Weights of a small image classifier.
Data: trained on seven-segment displays showing three digits, 195000 training examples, 18.9 epochs.
Rows from block 6 of a small image classifier, named by matrix and row number. Rows with one number belong to one neuron. Each number is 500 + 50 x the weight over its row's rms, rounded and kept within 0 to 999. All counts start at 0. Numbers have three digits each.
Before each neuron's rows are labels from the 100 images, of 14848, where the neuron reaches its largest size: "responds to" is what is common among them. Only what is clearly more common there than usual is listed. The data: seven-segment displays showing three digits. In brackets: how many of the 100.
# gate: MLP gate (model.blocks.6.mlp.gate.weight, 512x192), inputs 0-191
# fc1: MLP up (model.blocks.6.mlp.fc1.weight, 512x192), inputs 0-191
# fc2: MLP down (model.blocks.6.mlp.fc2.weight, 192x512, transposed), outputs 0-191

responds to: white glow (68); the digit 9 (62); third digit: 9 (50); third digit: 4 (28)
gate.144:488520457520430534530440433593461387420524458463586509586528552466552507458509561430502433525549501466501441513568471528494437506466452512468527575526549501403414486467522473415495465541568428558463490386473444541448502413540530535507549430559456396608518501510527537543482578524465496557543485488593472514466525479441538489560592443459634532495435481537576509525588487452477454611570457442507426436474535497468515505548507463505504489547453553484458521458455447548438441518580505473453442556541544456492483487376520553474462545450448502423482594513594575519503512485447469544
fc1.144:530507533500555510496558479461463591499451487572432536442548440513515544523474450494457475449425546443560547516458525501491500456475505470451434448466496557590633497512523551566541556481485528494586516574438589425565541604494458484465431563507548494456502604470460401494470482432478477425471512568463403425520445460534489530452430543483426414477546494467427533536463548448438497440393510526460577501543453499545422481484527532534461534496573558488500514538558562373431563477453470539577469502496511476504522489641474397470492511598562459616443461506467505489483486560573484548
fc2.144:482469404589443527446580528513513509513485399559535454509457540529419409512505576503517468539521458392453367522486563531520455506586470441510506508557521459493449566542438489441507488498483537487439551359507439525507473466572468525437517509552516438444479494486458427533562603422457535449489446524500459543471542452479578399626622472512491499476550504562615541579537545467465401563542532534514471501442522486481468479432457424492470479467475481426502496497547531506530492507538601560533581527561495450444523565531418540473429526454563467467489522515556539487426557541590534554

responds to: white glow (55); second digit: 5 (31)
gate.46:425476530471475562553385450400611467446446483457467457573556488479531516494529427453487534484500547558412582397503530582465425621522426528495430501481479550518471541493478489467480539554429499502417513482537478492493450546513540520416487410453493541529477510463535443533426426541502415485572454489423487421439526551507509562546564544522506535554456527542585533497498402529433478525380542577477607551524468481508397518497525527441527506517555420507474475628495606516473477483460454538524491474463441503514470553469514397528504427512451510572533543520393523503464507568415516557
fc1.46:450515460524473575510389365394552490539453542477456431550519530431546425429522440474524439475496582493409517433495503564524401524471476507472486531450502579488478546555439486553554453440431548490423537379514469465506589491540503539479494401465563448506494462416514398548396503465494545543554480492457573435481484621572491480538549548485522478505482535490552537512551524449429559529450513542486528507474490477564445489583482547548465539497517512384420506593572585441468576564479542537497560500464476460498470570561537421542490456473447488618503499488472465422491481471460540549
fc2.46:543576486501453511513506538551523459566478511466579440473475468505570460521455518530484548523510480452440592568544553533541503499494515440490469462437452422459552571479460447371507538582474557560525569528478550497488430415423559419476534440485679427473493549382440459529481492467559465568544454493520472408529606568563489511522512484368454477527525425476488467444483484626472588426517512507499470530536515430421616477544501579532565489528507471490425493492510495503470532574452505514547527554558508473449540519501495553482450468423474385490459504518589490539450407498493551531

responds to: white glow (36); third digit: 0 (26)
gate.321:571534416546546524468460474543470481462469518438517486528559525408590417395538468581438461551527490410499490480510520430520430489430528455470460539470537543520641453433432435571497479611556434439509505488581488529600472508458588522587522454507476464593523458542429540515523506576521530517554443481493433523478494517523595521508455535511463456457429484462504411529432590478593591476576599479498529417478473499491448468463576479511540538401505450518527509536477487548461460515591498410431406418471498495481454381482550483453584550525448443462511557498546513520515476529502500483
fc1.321:504478454497481493516464444445539429446466423481531499543517503461634523510599436503493463587460535427530508533503495426571509396489547486423469525444571450458577500474486403508616467574439498557448520494645406463502383493506574510469543521555467393468584451510492529546513527547521483514529470564505521479551471585547502623455510502506523459396450537436454407548447546443462581531468549473472483550517528509455550468526451552433494491463450527475490490407465444520470413477629478523559512547461499553538597593520553557503473554483461572550530510506560454495466485484507468455
fc2.321:468566511445511561502541496522553454488569457571472510516534535482523466428591541589559540470576470540488536569496441415445593430458550469444479511446381539523465456500506348519605522470425502459444538551515494462566514400521515483552542401531525527535472487485558571521460458493522515544583489545563471579517535493512494492562493431583488430482503450431515394426505543459401489490494571483482584560492516476461437549554455549547536388447474475544484437498485412551477592489532534487510479519456550391522433499514582538433532603500472500542440439480533546570488468439461494417

responds to: dark on pale (82); third digit: 9 (31); third digit: 0 (27)
gate.421:506626516444441467463519404507434554450534550403501501511447464560531524515556523490457519498526510562455446504454522545495442483455500542540455450576435452556461411524545522408510413564509478546537432498584541524394590487455589439496559433562479499545440475512529510525578513565575523451454514500474566531478451490486500516555492626413452546505572389519469510531441455504536353470519582458501584522512491561494407482488433521487464420475579508413545492463493565468492492611488457500568454477491476592497488368488450481524439520496505469476535543519471523421569557560542465505
fc1.421:575575473560590426530447479482496543543513477549494558466488620610484506435459497397469556622516489481495487501490478480535645498475554446464440519477447558497554496465547422512459471330533509499505643563530448482591497513519439520549376533547471489466442483600457546523458482561506496497453520499466499530545488556420487512447424496536496408490496512494464539501504447537534534542490565463542442521526516460394496522401544495524498417444441515489548454599540523469508443547479520556514528482464507542498505521552561467508536430478430586462409451549551414397505534445481503493
fc2.421:554533437412402429504560573466374388508437417346493482534510486513412491467560453568429620539511485445538498465443443396392458547401500634503519576460474453479527524569538556443528523536434468527485506591460485509593463511571530490596496455518509475544427499474493475592481478505521511532620554545540501480533457512509561531572466436527484555475526469442499477519500584522488537455483407394493437448534554484551520477511574506518541481525457527473481542508517484515459519447524516497493599497500571452462518463542502538490496506436564444515471507595516492577504472563501492456

responds to: white glow (55); third digit: 2 (35); third digit: 6 (30)
gate.47:553468562542414489413503420406506616457531459515480438462548610478567470408459436436498480460584456510497514463510547566490514477576432506531515511439418513555513519513514488473426582615430530538444493492470545443526415482511476499438542487517597544488510471563470474485490477421478488531462475570523497437470473490471454517440432480570501468461485406552518430461568549486518462443515521577498480519498444407457479509471509491548580511492541551497581421471484558598438630407549475468518501546476426569464497543503429469517474569637527443515417429527405524547535556466431461522
fc1.47:475558502433551585504583539453380491446489476467395441462502506477464493611492498483539488468434495504540640475489497574460495540505520565549444546546486423529530452489524539358534412510439537545455538530446466525547517554467512487514475501587460567438467593566435478569415583477533523509515553532524498597540494487433528563484398512539513511449520488510499580529412544416647450451485549553511449555505525512543459538546509508540523525493505497473425459599551455568532482447505468481450456452475527506480556541566532425493430419500521593550532443502454583537559459465494527397
fc2.47:461459486411522529379497542464449481483433542545552444447432510581580445529586470554526549438515528543532470536547477517561504484482505432537567509463532479514541534542492604510508432461444563605470374542466440613466473526394477468490491408516454508504545443508524444498542483492513535574571548494533555515595480595449429461564410431497501559527481380523440451479524610541569542431449526501453513552459525376455504588505509552569463434515593517485519515485490467431442490558438476515563513479554524486553469473524471480514473371502466529558477453499512558464407510543490547498

responds to: dark on pale (96); third digit: 4 (29)
gate.455:492425460562470431478482517419542509365460466525484478386443405498492478482445585554489474426550530449560477551526503365442536605524472485556515438517500505535431469496522540579603480482521526536465549579443526414387520464431476494577533500466494602547501512465526478450499486538460473565512528495460514506534540472521500502501532525498536457592540493518501513507512524410550461482532519554440487463615533550529443418452507574440439449474558549499483522442606584397505485496543484557511485411532531538476484496544513519470476445482461517564582431469468455439495586633578477616
fc1.455:604532560533555521529495486465446458565489506541508521446553532516561535421550489394580568465472558474538500600392447532402421460509544491531500596504537552649408498515488471546546496489558420552541438480502506518459366409500559555456500476560542404443587473478502479486541475546518456514498465529481525522426579452559464547503506499485452558507594446461548541546558574477352546556559532492509493561484534495456506431461446495500472565462527521579475507476430506407483477520464557448462526435558470488508488507522530478480413535485502428463612483480546430465507483569411445511
fc2.455:502499599478506543517442491470451475434511539483467487496463571528502491609463444637470417505515530495463442434418479454580459531533440511531576513551519514469486505503517523525460529536515468481568541517411574515542465402540475501435491415453499454537497511511452538504564518567422522474463497591475457505460492564505435500590545504435373520599474483550487453473530594504515501514556570552417512539425448462492512559472547495398488564517592499507481453540532435565444492537438545492517377496611510535522378498522368381531524523495487504514530514580571453445473513621485474452

responds to: white glow (44); third digit: 9 (42)
gate.394:429527515551541459491494468577545450486461503531540515612480579459494494498501489415573489476592509526466439471467400546470496616535450504408531512440587539419398481481458466422478535496575491554535601509489497427444436409539503514474595461473501479569466488599493569528539570487511602474516488509543526542525549509446515502533547417493607490493479452498536425538580390438417464545578456621521387460503557474472489520553460483517474402465469473515451509490438450607380552502472457504465523528506535450505454495470511569505436537513515576434497561505530537522521512415451537510
fc1.394:551538458503489525416414491479464558536481493502510536440545483487557586478512535543481523497458514439492548541483501518437486509510499523436452453499537492534506525472534517564516565549444468539539489572402645437503547576337522521538494565568486504485444557476475457521403457476469484487460502546504427416520400551580481614412477504553503568498534575487480516578473501505461506478466451484522526477540435511508408579437579510480526505525538440586454452459498540432586540497379488564430471555584531554514554489533498402458516500523511539556457367492440487437356471548574558489
fc2.394:507450386549490436500523435575533391512495549577480531421396550448455375552449458499556554456488480477505443423438460535465443401541525481440527426503526506578510546505443457409456555465535570520486580467469461585475482505581464517486505527482486446486451525545497453525535556461418448529595477575488429540525498456507482470535557538464444528536593465597564546562528518481470506497479501514468458563493547580490479498330520513484526582493490541495530486468493428553495543475549471550354560559545559472448504519437518556576473510445574474441459579526533567449515568489522574497

responds to: dark on pale (100); the digit 0 (100); third digit: 0 (100)
gate.336:411493382501519455443561503522515604538476400460516582516580527547430564482445456517535476439480463549486520491549387507523495593487489493451476503548497581482458530553514480467606562520495477614502495432439524501456503488462391457453452546543519541479472571483476416536460447483422600510436497428444524536565400411435474499554429600499519479529556427522548522603432484586593551472496458550478471456584495547460524517487509594493451453568444473501538508427497558514477458456551544583580555499546510482433515508489549537509541545560435483513458497448581547439570446446530514504
fc1.336:510484610583517442506425435561444485533503472596499502514378529520534461442505562537502480554465500503532468516558615445461488499559510485522494499533405635412517476489508459544451528420570524502470504476557475497443563490465548532497581526482557530602503433465478518406583513513500420596547495554515460507550516633500470489522525362480491443444472583400565459545543501457539462488526535444460538507479531452511436517389571434502498439494558501552472495565435461557536432562495428457564473464519437530443459506461437476597468464403577450457552511487463516474426527510511457458
fc2.336:496508408523541412468582473495464510533441488475545504522408516494513436597509515470458425522489483520487528509532518463457454465544435520553424517556458516444487585512495524384485465454438579487518457464483492508500537520500589499497510537545575425582575498493541578415532561627441396469497565529441481450533460481466497456489520512563514543671554508506588440546524504570473433504493608498469490438607529469453477403533471506553589427560433454535537467482520493427462572570562505491449420524428533463455438522467467420495479461427539483466526559443521581470578555539518565456

responds to: dark on pale (75); the digit 1 (62); third digit: 1 (53); third digit: 7 (27)
gate.260:445563484397445395459541480448536439420450499469513387507552590494537450556469524450378509492426512465554493492509537480467649427524449497509507502527536505462390556508513444533589479555494507562508549497491503517485542499537521554482492468578618428471542477401549497462496479573394536494537490398458513443477473521454525459485515518460470455583565546554552491548538591485584501522452537484508433501584545519461616451547400544509471566446534483534530390506508424543445492461533495520468539531552535593391486471517478533514502522540520478525521421488551443468493585507550471605
fc1.260:480479572492449504476524511420433356543522542577522481572629496441576430497518449564434541572497484550538502500555492489489531492461508513459515503473471505524464523518534508658425576435465539460564464432524534521429500511459472452624539553487535457578494485473490667434554572539495450482481471577487548518621436523528422454405491449471457437484560497452442541469483513453509531448486467437454443432494541520506351538478542532540525520543490484445515618536491444458503486492528434440488453558441437419511500527503469440474494486514513548492578516487478562407434474517553517495
fc2.260:507450448536537474497464452494512429527449502460523499490472502482474540543523510457510479415536506429511572486516489506404492446436534571519439416451513541522547532513413490488489527436447503456465569491506533551452490417543502537542604483554542458604420470676582592506581572569589434528522531554490527542478475456441601418558524468529482498527538474425493470514573476492570496488545486477592512566525475458543460449468495520560557459521430506503478404469551488481501529499571522549512503544448499438537426524462477582365535454543488551336464461396558548521459403474518431490

responds to: dark on pale (100); the digit 0 (98); third digit: 0 (98)
gate.49:531492397472509452523395471443556569475533528466443544547533529496475591575527525537556570474409524559460467459592464512590383565538513470483507566455510468509504494529576545408565556530421548536475493470425527468504526552458515460416550451520485523394543491493562431518420440447542499507462497455470482575482480464465560490556461557486574527578539431525533551523521465539451561516454426591374497467535568581536474457558446567427516461513439489556558526534545465579483501419407516438530528491429490482446378505496459403494497534480485511510443477476547470562476535630464518547
fc1.49:519573506510453589481452539546435513522399450594571485499450596549455518425461475435432463517535590533498443530483473483420593479538564513568585448539465475471489493392480501520441511429560507461410452470580425546478566419455590474606428537456500549538536479459609549533558490492530487505545507623492473537467533643547578506490521417560494457530524522428478520512559505572513463504552563449546487455501463457525453489408569540470521428566485496490496526485551498398528576504526457434429449552522507503506498551476516468460478521517477519498436562567448402452437460531423495529
fc2.49:492566468491478486536482506565444514498484449456524429597401449630496516546490545413492436450443528506532554563480512458427460434507473544605518505411501505459485528412488429488442521523526500443532470516462505554554586528486515488513464471677478545510525501542492526428520493533547449524436494591562573428594414541525490417466507454558629600502523535488577480528591499517443509431562472465539503444600452487539422523539547447516458502535492512410537536487431511445461494462499502540374539536523447432433455461369510554498582477482537534511419516520472486538500457534518502536